{"model": "model that predicts concentration at each pixel", "dataset": "reaction-diffusion patterns (Gray-Scott)", "activation": "gelu", "head_dim": 48, "fused_qkv": true, "parallel_block": false, "moe": "expert_choice", "expert_mlp_ratio": 2, "depths": [7, 7], "muon_scale": "match_rms_adamw", "momentum": 0.95, "nesterov": true}
Rows from block 11 of a small model that predicts concentration at each pixel, named by matrix and row number. Rows with one number within an expert belong to one neuron, the router's apart. Each number is 500 + 40 x the weight over its row's rms, rounded and kept within 0 to 999. All counts start at 0. Numbers have three digits each.
After each expert's rows are labels from the 100 images, of 14976, where the router gives the expert most weight on average: "responds to" is what is common among them. Only what is clearly more common there than usual is listed. The data: reaction-diffusion patterns (Gray-Scott).
# router: router (model.blocks.11.mlp.router.weight, 32x128, trained with AdamW), inputs 0-127
# up: expert up (model.blocks.11.mlp.up, 32x256x128), inputs 0-127
# down: expert down (model.blocks.11.mlp.down, 32x128x256, transposed), outputs 0-127

# expert 23
router.23:450482507499525446491549465457493444439461550476459494497474517535523492481557497532527498578509578541503447495542472537485479501538510568472503588437531513498539573449508594406504484458455486522485431527502451548542560433551458514492554563544423472523519545551432530523464491470567504592505466549444479482452525469528489480502473508515533523535478495473452457480511485535576506519533
up.0:521546408474505510411507427479512455532500418444533509449532555500581471533465500484547564459461492494530483455491533412476515407558537502445498502547515516488524548472495432502526488478504485435534569527486500584444506487529505472459515507524462493521438529530497489457502539474561520447590496497537475537616594531509491502471529508492501560479514521487526490541457496508517527437462
down.0:542572518529521487511484502565512472540511413449523432518470514470495530536548486484513534433529538511441536453423510501519394488508516522503564500485610453448572465439461529534485459469512485487449505462551520426492500516452505494536458565530573498521480459473508532581536521421431473527553481533498468449500453477486505458556496470513535524521543446453503503528524427489546521563527
up.1:460524457520498464555544525480550499494438541510434514568488589412519471524492476548525476516532510540435470602591547506537488492582439532488451515546525563538477503516509510466496457482476515551541526478477500468510570488511444471407497516437450483506512458473472513476542519467557532532447578494481583443443475496533500489484504543442484518517515417462511495456446510496542438513473
down.1:533458517450461499488481533528564515538487492532460538510463461557543562505535495521460583499480519479531452421509440519556510511475517459479495512486442465450600517535522428388449501442509494446517529459477512484497500551550471493577486437500426502442565514582492486430509550550513515488490487544470527542500489499487522605409434475575439531503496507504529507532522494491484516508472
up.2:566432432504511490550438494576553493499526531509512509518450492511454577505494467486407487532530540488507508475556526503400503535474550518449538483485474542467452523492485490499528442452497427463457504511435488532530526534475477481495535418527522533413485493507510458489554485439449481466573541521466586533539568449485416511533431527518465524600514511571490501504532557483503512479512
down.2:492574576510466434438499508480448508496490473497542527511431483517519436495415453549530517468479496460464554514510549517478497497495537468532490454454476462491498539410453467491484464524499524574445516510514483488499464425499507511493599541564458456533547515591531517592529463535569552510466541571445463455524463508542493480488471473556523555448497522432469506491532506522563411494484
up.3:539474462511538483506498441576510479527504453486507533560512500485489494398464584550442454507489551522540599505545469490434535504550529496472536545502478525538481533487536460501473544520435542495508547519495591549525550445466498499484468484418464457454526445554528483502510501493513473428430486464396514477523538498577463473531470418525478432506447578489477519512505483579497510481500
down.3:492551526545514521518527507443532451493527464549491430501484486493457478502534520586499531614477544539447385465450510553466436517488487501504485506558453474453499516506441556583468520476430495510585510531495516527487450470494418461463509510508527541466541534473537476580502390424453560538485484505545515451499533531458513568479506544478487521512527552538469520441509510487535473490474
up.4:439543583526535460389512588515500535561430517395499533532424529544487561502491544584443450466522470473520494491531476503485473498429523516526457544507529477501579488523470516506482536482515544506495431495498472534481541599465518492513489569541529517451541510470425517531613529464461500538505506456460461493463496515485465486484527481493463530487453453510514530443477467495509422524484
down.4:508429454493501499513492447490495483483493475547534509520466461498488534477550565422541427442423548440549561499499493480503517510478490435512518564502529539506446524557522580500474536438527488478567465552462504521513472517480480540502499418440523522565441498488478523521508475548503497534488495508618450576510423423484516497525478488545558520578545501500493493514460529381438498517488
responds to: embossed; feed 0.03 kill 0.062

# expert 10
router.10:466526580562508550461546509496530517481524526524458487532552543454533516498494464520448499480473562548469550501483517544576536470520462477474568484475520463465531524490475471520489566602441477508475376502481466449567519397453511498466467508459538525452463455465451527488472495498507541531473554529449500486585539497530515508415495494516492488434524429498570476488443514547550523572504
up.0:538454449557474494481561464498482492525428520481466459483477493474633448482481555478487564477560591569421475483543518499490463517557509471509569470459461524499506468492479600500467492494458481499481493525558449457460487549520538498490496574561484472466532545445508490543547484528468477519481563566431504525425468448471432454500553539546451516543474503486495472535510520490457454542537
down.0:457547493532519543498538514527473526492519453528513474569514484471473512501562510448466573503538474543557474494548458520532533485523496440481517560495506515411532475541525540522530454537444452520436485471523521483556442487480492536450440435592571429518500503443521446501497468474430503535551479579513552410505473491452464555523524458480464483463510497495506544435562420450564508565454
up.1:499586519546501529541453469529458522497456467510475499497496545514540433531443550524419483554506526494465429593469483458496525517471499518507495495555502532481534507509553504474454536485531520487548469456491474546440565453476469485427488570486462538504502487500461519430582561525516597505555503467461510499491478439519477443598439461441545548540514429445539523488463417491525465534521
down.1:473429528421469478464518502467538465490481528514454517495569522423535526546462540445557547484466551536453467561462481485536539511494509485514440581474549532480446535487562540538487502428529521466521506548531423411504500455517547527502563448491545559487540497511546504517484433488435427515532448506533545523543542503449514428500485480450505551557508515528404472451508536470454513551518
up.2:517544443568458561520461507485507508498423581450532488485417576461534441464517566458501473477457464477469562491472523568484532492503460514503490516444451465579430506438513526510518489559506465498454482506448453578431569509504540452514554504476536528483571486507439491476504501490519527462524462592545566563492497446539463509451508525460497560495558494454497479512487578537479538481499
down.2:471540561514539518465440490493488446460495528499490516535498470417469418485528430479431506565545502536469519476518535531555481469563506377559496472508424523467484540570557575560538494513492536509477522549511549541509472480562496467506538497448494424507466496518572524522478551483530478510474411527465434484492543494492464586497448483427465529486533425563527492495502528500486469455504
up.3:567511554531462521516443498451498529534449564517549577428494495496510415401465480505505536501547472439527536469502552489459486556480506575523493498512577474484535506510512433529489518490522465503517471488473518433524457442581453508544453502573499572508490532485449461566490458483487569484542441508456510428494487570479550471493507474412465551464545561482476537468553482560468484484512
down.3:560475517477484549518515523567486541530447505517474489443464461460494438501430449573568472459488520491472415520477486490490499497457484481564476439530502510493449484515520506467496571477507485463532500443534513424463534473535519528571558471457481549525520503498459501498557483450482531433437568504455495498557472585563573477510493481581532490548531456479523435493586530510461436545589
up.4:501551577490443533478455576452566527481422555522553519556577440513453500528430481445461529551483497483477450473517508489490524544437515440510454471513431501470524453491484464562446521472447438464520487519499570542498514492550542487516515440544487567542492524539501439474499548473552541504450523481505463464470472519545514447512457444524405510516495516544519541532592453459487480537557
down.4:489549416528536534465561515579451477518531477553484510497470563518481545535422547506500491484477527580424434543422570570465498500511464517560472476482475403470509485436480520499469464533563524438495516469571448461488520498503517488492503571463496544492497512503581431499478513433536422534535529476510520501535522466559514478517560446523520415475478481492454469558458511536533518488521
responds to: grey

# expert 6
router.6:536563499499434442514501567448424504523465488527545509458520456528478427520547475541536473577474486524481509510561502460494472488558478475536508461444447513501503566473529504531479500560462510493514427505398444471547476448466559462593510471524505493513502548541560494473467516514523483486588474584465434478517486535450527514505431552527473518494548523511565510427530482492548531458408
up.0:577508592563478503501476619555447495484517483443541491534512505565552515459473503544514499526504457542528501526462546488513510541522523559524500552462547488498462488482455512505447514534456472490507450460531443477534438498499480481440463469486494460422451474518502451469551399536428504554525495463467532457539484569489456513520425522520455470510541471512528547535594551503435475513417
down.0:421498432449449478490557432506469543462448503507435513508524541506489506472540528474453528487483536460524531487594435498554506528484477454475508530507434527465576530467537506499498503429498527442471538469442489527476491564499519472547539491502439519520574508529543534543431501475543453481536435574441496546435539490556510408465473528519501510564529562435472489527507487556484526444580
up.1:497470443523488524481483457534423521482556474459408539476469456569454517429502539510491480471533485455603532478521491552469454506467457495494525522446573481499533434490533506471515505538495425501545585507501514518488506429568497542518472531534414521525522468532413497554544516431504501558537552496500555469492509479482550525534446489462490531497417535515545532514486553551420569480537
down.1:542532519501473466527558541589485478535520519500510545437442439498520436513479512534520452449531554495483502502562551448597477521487523497500499526471514452493496505556470436558481514469530505526496535493540539510529555482529492472494474495482556461551541471430533527512552498580519482431411482502520550495556496524417434467494539468489440527481502551547389510457451437444516514408523
up.2:457477531542528550489465511448560559456572472491534455494498467502468472547512536468448459511501536466402522455519497562533496475471497510449466544479553546554401507485484452529491498553493453563473493467478496506495446520463502548500495528510502510455572504639516534453498501489444410476502506498466532567413533518496557431481574502466496405521542510506552489483559504495537496468517
down.2:484540446506419430487514467508428529550476462489555545513563530483499517462484492510543482542557583529501501508485543538440491480458537490529487496489458532548528424514472500532588510566497503511470514495516540471490474423542501471543522495544438518505486510424475509493468481410519429494462574456485480425558555478564467518535369509502589503506486475503421529484538526525523500546485
up.3:518485438510530526448501474426545551503534493474509490567493499504457451548460461457534528488501560514508439515476424520473528429518492508462510501490459492507464491505623457566455549535515535497530526517466570594472501460497505536513522538547474434510496430497515468468487501532563438574539539474531441424560476546525496512461559448543441505487518478495523435380543495542509496478490
down.3:492474433508504424455567502482488539535529433586497599521542501464496479556491515548486501555534515506537482452531460510491447532476566491540443518419570457543454524587431524432492460537520480551513489528434486453510506574504478441546432499436559494549481500489521442517471493535489526457457510512491475535511551448501499521464517565436487455445522468510450488515447526439552483526524
up.4:501516404527512520538483454516487532494519482558566564548487522441452486532513513543502500494428544502506547482468500443545495496427498529463476425494456542463489519574479512516479450518537552608487446504504523447466572466461528511477474548538480555531424511487449496481460448541500454557524552464495460570459514510491461430582434463464515504530495516513501522598489430491525463490570
down.4:418506447528505524519525573465519480468535541506473493526605500509547457463489475480515487503517557483385485536438483586504495509555453503418561407511503523461507458564555457507521538549486514556494422466531569528555489516482540480553452493527470448471496508543432484483476500572396497525548536478487491459479500523459517499485479473490555487478514484547465564465434496467490542465524
responds to: feed 0.03 kill 0.062; feed 0.034 kill 0.0618

# expert 18
router.18:526557513444476453500492556500523571463472505554553498474495466525504490507569477551514559481520544518463521522473438519493544473518557585453466482528512479450514503483466437526454498519493438419523544504516472467459540555470531474498528462534481546515505440492548513486533547415454452494542522403500581514450403508502473575416470513489541467451507532437509511515481476416554534456445
up.0:433471466478496447444484513559508514403534424581495548475447524482461512509484475474530466443492540512551509536511566524452513465467516580527471526515517462504545440532551510506502531493500547506525550491486450441505524532461477602480546494533548540533556480477545506532518421450475580581447490531534483511508564482430473476479542456558416448458474531500477481450485458500524473519566
down.0:454525440532503485569503579547448522538491440480522489490560549565444447467496542487502526572494439452541477521486475514522503485531428516480497488520542492550482530530463451464488469398487487501461454478478591555474470498603425520548431536454569529542425476557508451503440578523531493474536481485512436483462533479508503460528473473588517517489541514481466446486503536533500502468529
up.1:556540481418497465556438440511534534528482519450534574561541515574494485500466522530494459415494417504482542465506516520514481482499546510496449473533477511533549519520525562463465458520489549457507510492476369520488559543506560537534486575538465464508486434475504501502528515494473482489526508498523527481434414424507449498558449533528541530414467547500467590547486460468490458504535
down.1:440440498530471501417482551478402461491462477511488428424426438488483492512545481529530476562467515496550509562511466495477498461495508521458500549474515539512525457521491462508519548464490505486459504502498600499508440475539512449489496470483482521512529513539526543523583519524522549576537438490503511534581560523521518492426574486471470497606521522447468456467522523547376516449499
up.2:442428507483565470511490444453542495506453411457479502516516503538480455562499542567543505533520497496465447460553488465499539469500512462500564585512394470558497517538492485487514566553479496488489506514532519508469478531438519425538562412476448479536456567458535449500482543534471462429508461494491522464478467507556449487533462592487560571473465523556504557473456477461515513550518
down.2:508522462501517497568557499474492443538495552509537557508528421501532555485548470463459506488467507476428557552504491481498460435546542590459476444493479491466428516435542570522456444477498522608494494471431389503460484575550501538450436509500499485503545530525445536500534506494505470463611504472489529490449483532491513474436560519506467487557541455482475492479538505510497495483569
up.3:464476498361549476512553547520510512558501446481577511438486504513425466474518532513476479482496464529463510499501514521513482546482452460476502507505579501473532532514475451571541452512527516517458496516561451522551564542565543490465537437451573449460508465474472518464468534482559519524458457480425436525524513486576493488492539569468496560568483406426481520511482489479526535436518
down.3:508489495587471550504484476515517516526463512474443536541499497460512518531566502479506584451523509436503472499481521468529450535491548541533535510511412426418462536465439523517482550450495442445550467514487531486439452507417446489482525500587445549489492490484515467579513568518480523490525505498569549549509532519476485556433418431593507540438550526523520489464496530447542470504485
up.4:464507545468480486421462506379503589480489466488511468551484416501575466488399517474508514533547512517526542485506535510495499510450490438441505480532489467553555521495533563447509554480431474464545555510554537539514510510503547464529513536426513486441533519500547556518465515423444546466488452460495478439470498543530565558466536553489471487493466435514521501487549545491581539520461
down.4:478490523481455478492486496537462451528544515481454539504509546468564560481494496562497501502474529507478439479511492497501509490484493531484480402549455510433526538503473454562581403535466528572480478520516529520539558524457489590479545472373441455575523500548508533484488486541525492542507570421481534556500524443540460495582454497477514461465513555504464516412503523505436458527479
responds to: feed 0.037 kill 0.06

# expert 24
router.24:509509556501432528558531549506485500525537534419564554428476516460418547471467526466518429501454496463554494501557507532593432502526441474537469529579456465486427485533507454493490488535407566522470533511552474518511492446557526448489508505528553579521509491495491473560553488485452468488529532475536482553548483493467517492465532444485517493482483497525484447417581530482504433497441
up.0:479451475510501477506516521497524465479545542507537551505523523484482437478569486465521582525599480457519429583433503451487518533471479470540518461541490495502538486456574526462468455493472492535488580535488513448478519560599466492543514433533502521548464514485486524500465493490438503489447564512565465486537486481518536428426489514481588529479367546493506504527498475431471540444475
down.0:548538490507491535505473486465459509457447437405493394513486558481449523507419515508493488500473450524494554538531515498513525506578438551554472505498500527532432514483462493537510484558456461497526477529470522469601547420410516550513478478485512486484550428533541523504524530490524536512589449478471586469521517530524524449479541503576546428452521475529484427531478550545485464501522
up.1:484489521529424484375538456491508514533551496557605536518495571505500453506418458548468455511540515531536492425553496518531507552520478490424515552473515484492469434545514491465497459592530412555470450526533497520464521482502472508486562551541493502453489462450491483513499520438431531495578515579495490430482541513436475482483504551493469542514536514486504467498469475583489492450500
down.1:547447457437585516499476504502552561562478487489540502469543487508521519594566554441458567502449510436484419507422574504505497516541476506610510482480450540415568527493545464500430566428487549483498481491516509436525521497490508540461415449524473502453453503465514524467527495520454502537481469553548504514509540481524460526512497517492561515405500526488461507523483505474477512494445
up.2:525489544487441507482483489520509520561537474597461416583470511552457497425459435534587396476495488576488512476541534514457483494471478521500523472558566479502506482480473523574460535543540535504521460455529577538543441512504475519522517449555505527497529465505459565500426503510508498484496501496424502427467457506524449484514518502559463447470589511506549505507402485513505479470454
down.2:468489509481470474560492518530490532492495559475453484480472522502454444464440529592521555435467476443490515498562519480512507463475567508457518553536515459471480470516551488426555584473559450500502571487526532435492439417499438515556442418487474514471514511526582531537544499494534545430495546465432501577489395539484532533484510513503501479473552522526551548541546462512467512510525
up.3:485453489554528516563480531559484440510466450509466465495481509508558465475557553504536494458562475467550525550437501497475533505416472460474518571517504500468565521456459455460498485466530515438503522433375517527467522509491521531495413480489581479471477547522498514519510497500474448466504521489440478463524485496544522496508510561597512472562478532533443537600549550591468454488449
down.3:521475476416495515482457461558508557481471480512498571473559489553521496456570500459483500549420509544548483497413543484458481501492454500443507524434543504453565490439533448494488590349541499501534505581457432473507509455476474473524517513488496439500450525540542500568508485531486514545473535530497459543531544510522433488494483503547499499530540574505527518569498464473462487563477
up.4:491536466545501515442480548561521510529505487485505588495486431419472447499481521517483490520454566514538514542444588564489512494470425551486394515502529439527488494505490536522493581537539487471519468465446449580488509486542548463491544461489491470563533503397454511505479481509543468479538465416451505444506539471489472453508526550584478507477508526557585441494485484514465468520552
down.4:509490509529415477443492507496498403506549463471506484520445442502473572517494548560530493449522526465491497491445482465503517543513469451530576503537532517470528522514504555506388529491517469551456489542549518463559471499574477443442486505508461569514492545482524470566516568494494433488469444504484572543558499504516540472435478469393519533502511480546441533484436510408538514514556
responds to: embossed; feed 0.026 kill 0.059; feed 0.034 kill 0.0618; setting: feed 0.03 kill 0.062

# expert 7
router.7:541510460587548495579497442488477585410494521522508429519472550448454450494497504453414509508486457538503546428494512471471495427513476441476489486501534477503509521540492489475569426494533443486480506481504486494487558548472474549499428510434539498523508492523516428507493514454446499547524567480553500487530450500430557428552484545529577500463541520508545431489505571556512537462460
up.0:479497519465487467481488498473462510465424563528448562496530527449468431546460560498563528451494516463518474449463521455462584570448602428437538500572477534534524484516527524541508531584527478481537523520555494567520411541466492463531477499462504497491512446534485511465468469518392511520477530533533443481482499563488495451503520506469572447547458548504525536476438556491486471541488
down.0:498491462439467492482531497511544462512389468517495525480512517478521490508511561545552532515506516531522419524495525513475500469486527484503461489539491605412543484578501494479509480482405544478439446538514512467488412539456464473515516452589566515451452537501516542503445535611472553504419484475495423495447573569523509516451525520455544531535472523487453459494495524508553494514509
up.1:501478554426496470502562587498489560517442514505519522508447550535502471506470514553432480511512586520517470560509525464525448536474511485506544541490461518517522452398517559528555483522414520492448510480467509515478501466487533524548416417485539537537530473501499525484479471414537486449469444418524494477421500551456525595544476468498447458473551541499532590533512451515488505490507
down.1:420525496542429517500548520495534464455436487486520521557489485432563498483420536446537450533416511444536485499539521527523501422560524549548516524516511508517464411490525515463517492440538536466566491503578474515494578425527455506487554479524572397481459513562537479535465516515502445512501478517515572471517515477507541478454485522526559472455527438535498532518508456410481479536497
up.2:472458492426582511442466515487533492490418458490461561502554495493535460565441562432549560485477505521436464473524547476511566473464581516457591508501472558486503516425506520553492492543470509477489524485517513541550421477476469488519464473421494501468528513493460508543489502558454523542475499543491469490502565521550470455534491505440584535491439469488543512456409563452530505543540
down.2:527480513472563485538409508482544534479499505503512537455460491547496502506495539578488436541503543508507531527489454535553443552521490510529558475487464465542482416543503512561521524484532425465520532493450496482503545384523515522495436439409455441463520555514513487429476516479501527491566531582467536469476463523527498533524530574459487455458515521556525544465492453537493479371478
up.3:494502547489569528448469569460521469544518518522469514488539492520536506498426493487465567544502461468437475500444522495447528560457476493545519497552542539497387530461505508539476496482406547515484531470592450514456562496469465441513524395523496506541498493464423503582529503561475570520466495562478485444433558561524451524473528493538503497496495495540510483488461463448428471542531
down.3:544549465496503506488538509473453559471520530558537519499545455472448407519488542454527466502490461450486544461575497511427564470557529498423429449573475497529481513509507473443558503488544404502519443542509424467480544484497497497491522560467581526493464481533469475551442578493480505466553453490568479494557464493448539474475485544493519542501541533540461517510442471549508546511407
up.4:458530474537470529480456557459550509476548511447463490515478452435545550518492422495475451490528561534445539532539492517494540456562456496436532488495492413526444489521519495508415541472494499448457566511482543497472508455462548496424488538489491495534434545527518630491487477414459464519496527532570501556527467470465525518496568545509548507495410520510556439535469533476491540509556
down.4:466468485541455432523514514497538486490446562516457503578466533551526502530562478482467485477550557436528481514510555481500513491509479491479505543516466494562524544562524581451526504483482523467532533426412516564462445501454459528465459479489462530487491492492599535589493446407528493386477509475505494500493516470432486497536467506497518515474520569422532546417480592498523505503473
responds to: stretched

# expert 11
router.11:458525497513557462443470589471462477543513555543564486486495522546557508460460561527531482555445431537559543520503577472538397510579491476531537430424436568514477538434553533537568509550539573430512505519477467484502478507504489524484464498545474437441496512513531516482550487440488440533527473517481453472503455472510546510558541535482537535466485469523458501539465466536528512483461
up.0:521554516486488508417580476535514490504553457499585534524492450461484455432528555435477483561454584461451533466528519503462494500454527468495539469506441422495453557476531497488450518547580572457458563465486498498506454497482468506436471497538558544458576468520463461550507553516521475530468429459473493573487453480512567532509481459513515444484494459547572525554476535557481477509512
down.0:486488491431489537498459481478495439527472469479505448489505492524483513506348442508521468437509528447524516598456560563504505461485455494544527543520513516543442422499480497516461444496428551540533541487518450509499508572579500587514499460567505500549469462429507519489522444519449524494453542535510443529471564548547521463510516564429505483496491467531487511501432517484555521548542
up.1:456572561512513439466524537432527513456457462458522518582537445500506521482458503481478487511492431430460478441576518450528447476515431483474515514545503564561429507501506522554505543558471521430434552525498532490512491451511498503481515574446454508508513480543518543508532538463482564451544533488526534459523465542559478526429490552443440456592454495538495526426529456552491527503524
down.1:511456539505503395484528483551467460518495610517498500418485618547462455500493553514507487526446520519506510485463473432467491483491535477397560519484521452480540454507527554503492459475528477498520506470522410526554466535505481543481500531484478510465561504524431498433559499525545515522453543534552605517484495483498550466504522482531518469441530415515526424460536521433507498464535
up.2:525508485519511558488486509523449465417455537492496572486446503490480586438509491534474496479490482489492464437511475417450435523525554511382539437523470508448497530533451459552534545591526508468480469530507459526521521497422545541414557516540538538433467478534566497538534458490463561507517540498571504525460485581526533493477496490486545432505547516526489561448489504456500471547479
down.2:478508519490466511486472447435501581502409534534482547488482423497469530518539511471524530544525419549523537434513449530584559462495502565589513544420484480508502602499514554481465460502481423532487461508477514491468513538518505536465499413498440474483520489497439474506510508419577545487492474544485596459557539467513521513432465556527432510536474525472509473481487483536501543504494
up.3:484492530509493480502536448518527540534447497535509561508558399518463515506500464460488455508470524486492453466535502479519503479468479539521553516465506488471464562539479554550478505488425481565498532474536519515519567505439560452570447496504557492554502474509478477482400406517435531406568564490548500520499567549481497537482549442424433556515480428436502512489518521438564503530476
down.3:423481487557455475427462488483470472518499535546537472513534520560491487455526527437486478466472443459551558520503485549487468452595504480515574482484508506539442474511509518548553511494451533523515541538504499587412423538470429577556509518440528456520501538501478451497464451522510467564539473532471568545557498495513539519498568489527425506467435448439535442501522483475548546456479
up.4:475576516507523546433487496478497557482488575492501520491393517450438535503528476496471450514487516431510439447486524468510494616489553502531533509514496479441558492450482525544492454563552519522454475527550545511447504555451496520535531433483550507475478547437517478437468567520450462462526500531463511557459565463532482585487564476517464583568513485489488520484497445426527520498518
down.4:483504490622538507489543469578483459502456498435399558519530480530531593404502524496562544556490488468490487479498525509523422543464470566451478501509461604535514551505548505526486484496451526503502463511572522472506529464497495511515522578547552479548532536424512501518555503525510435418449505518473492529446469490487494468471428513442507490522512533458436503456460497525448522508485
responds to: feed 0.078 kill 0.061

# expert 5
router.5:501480477555471450437565441524488504487512591405528526473508550467470473535504449509434512539529447518502516456486559522490507561475512463538434483583430487537540475558468567560576386463490514499450558458488470523479536495545512448549447538528518463472533498461506478506483508458531424504495512463485549501459478507514549505469430475475482533519522455488534587434465533441482469520511
up.0:541464506482471492534502536434508480505466529502583548505449562499502455480491447507503489480449456468501480498498561511446525461552425521516441469493511512515500513514618529430531491470488478472497536514490501510454583475545565437465496537527504471524405486454530499530593511559496489450495465447431553501525475563559494502461547435505511513465514463447472437577544468571495584473548
down.0:525495532527503495483534580479536404500592508505491458444556499495537524489491467468451549542542505472419421564528553552503497500502453539464558556535560533487508509492454476422516584518548466471496527399549538475467434435484494506532491515518533458501484478552532474498477521486497472549445487431467438504539505498438498462510516562479445586477428493500531512543483486430548463501509
up.1:509454494514493511524489577526461545403546503503565502540560525447508462461575558478516494530569456538500520474479467448486533581520475492559496568473520519483518431466464482422536472522495466463548477485547421466532540515469561524549505539463528426533495455478538475508529389499453497465433469552501431422511470483554487469505499549524501525534479433507549554495536455497486509446536
down.1:497474412583541487494561487525408534591567530523416521485507453514531528450526459427447516513482549518489484474511471554464442469487536494476502519462507501499516515472507494540498434492513471493487523530544517536458482442526474430497517584519528518510461473550485603498461597552485499460543538421476580524474554527564521528531493459510526484467490450464480507434486504428455497467449
up.2:521472528547528480477484464508501474482522514503490571526482475530443478462513498539521482527512507520464523454470487517538464603475505531533550451603499511523500513443569443513447479460514504431508442461485484540533532455485525529437502450518437503541492479474539453444517534490545492546456517513381502491498563489484448498562501515568477583459513537562539418540465453590561436432495
down.2:519518503527522595523504466602557524462540548428508495475522454499513503485491583432517534604482481501466515473494423510499522544454436464518428470518487559471517515521517503499466469538475507528466496441528500522448481443577534597487517480501558502467449527452518473462430474491504540465497606472419494483497457424504517464470553465556529502536537497472446479468531518424499510482476
up.3:470598545536487519469467522464490501523501398489566479642469565438497538506518557485580425552521536528521517502436515481464481483483526450429543522518462520500555480532494469485483389516530475483475519501505474449496506545496550491561450503426509477508575437492490525502525478468510457505527543532487578476535484517506452562560480568514472468521515478488495539438506434463494476518484
down.3:534483469499534509513441501482481539507560504457566444479456514496485498421488470552477539465563495492517497526574543471490422506507505508484453521427499474587489488573411470536494570458467498512505562507553455482477543538513530431446479483530465586569545470482478519523448483496517514501609509513582484487449542471525418492559507443531518432489500479561448500436496499548521480445505
up.4:500494502479453522459550431525492488562569507512547485486547480569518539500534522543555453543431502505504523444453513508496519479487521515446459488565468415483549479487543451502534486516482538488485540509519468421517521486438557543492481520463535467490521470468456520525495497541538551421538423454466457413434527495467524525444467473472569463465470535553562507501491457513584444568610
down.4:506405515467446496481502533459541478547452507529479462498523471415441447443507506532511439464498432594503503525505524491546390530518520559527455563547520534553466509489542519476468433568415411532477519512486510453466467541557491532526511535466499552520490468462510495528551511477443533526541508529447461416473502487525557520530479510568530465518506578501486472554576523460488534490488
responds to: embossed; feed 0.03 kill 0.062; feed 0.026 kill 0.059; setting: feed 0.034 kill 0.0618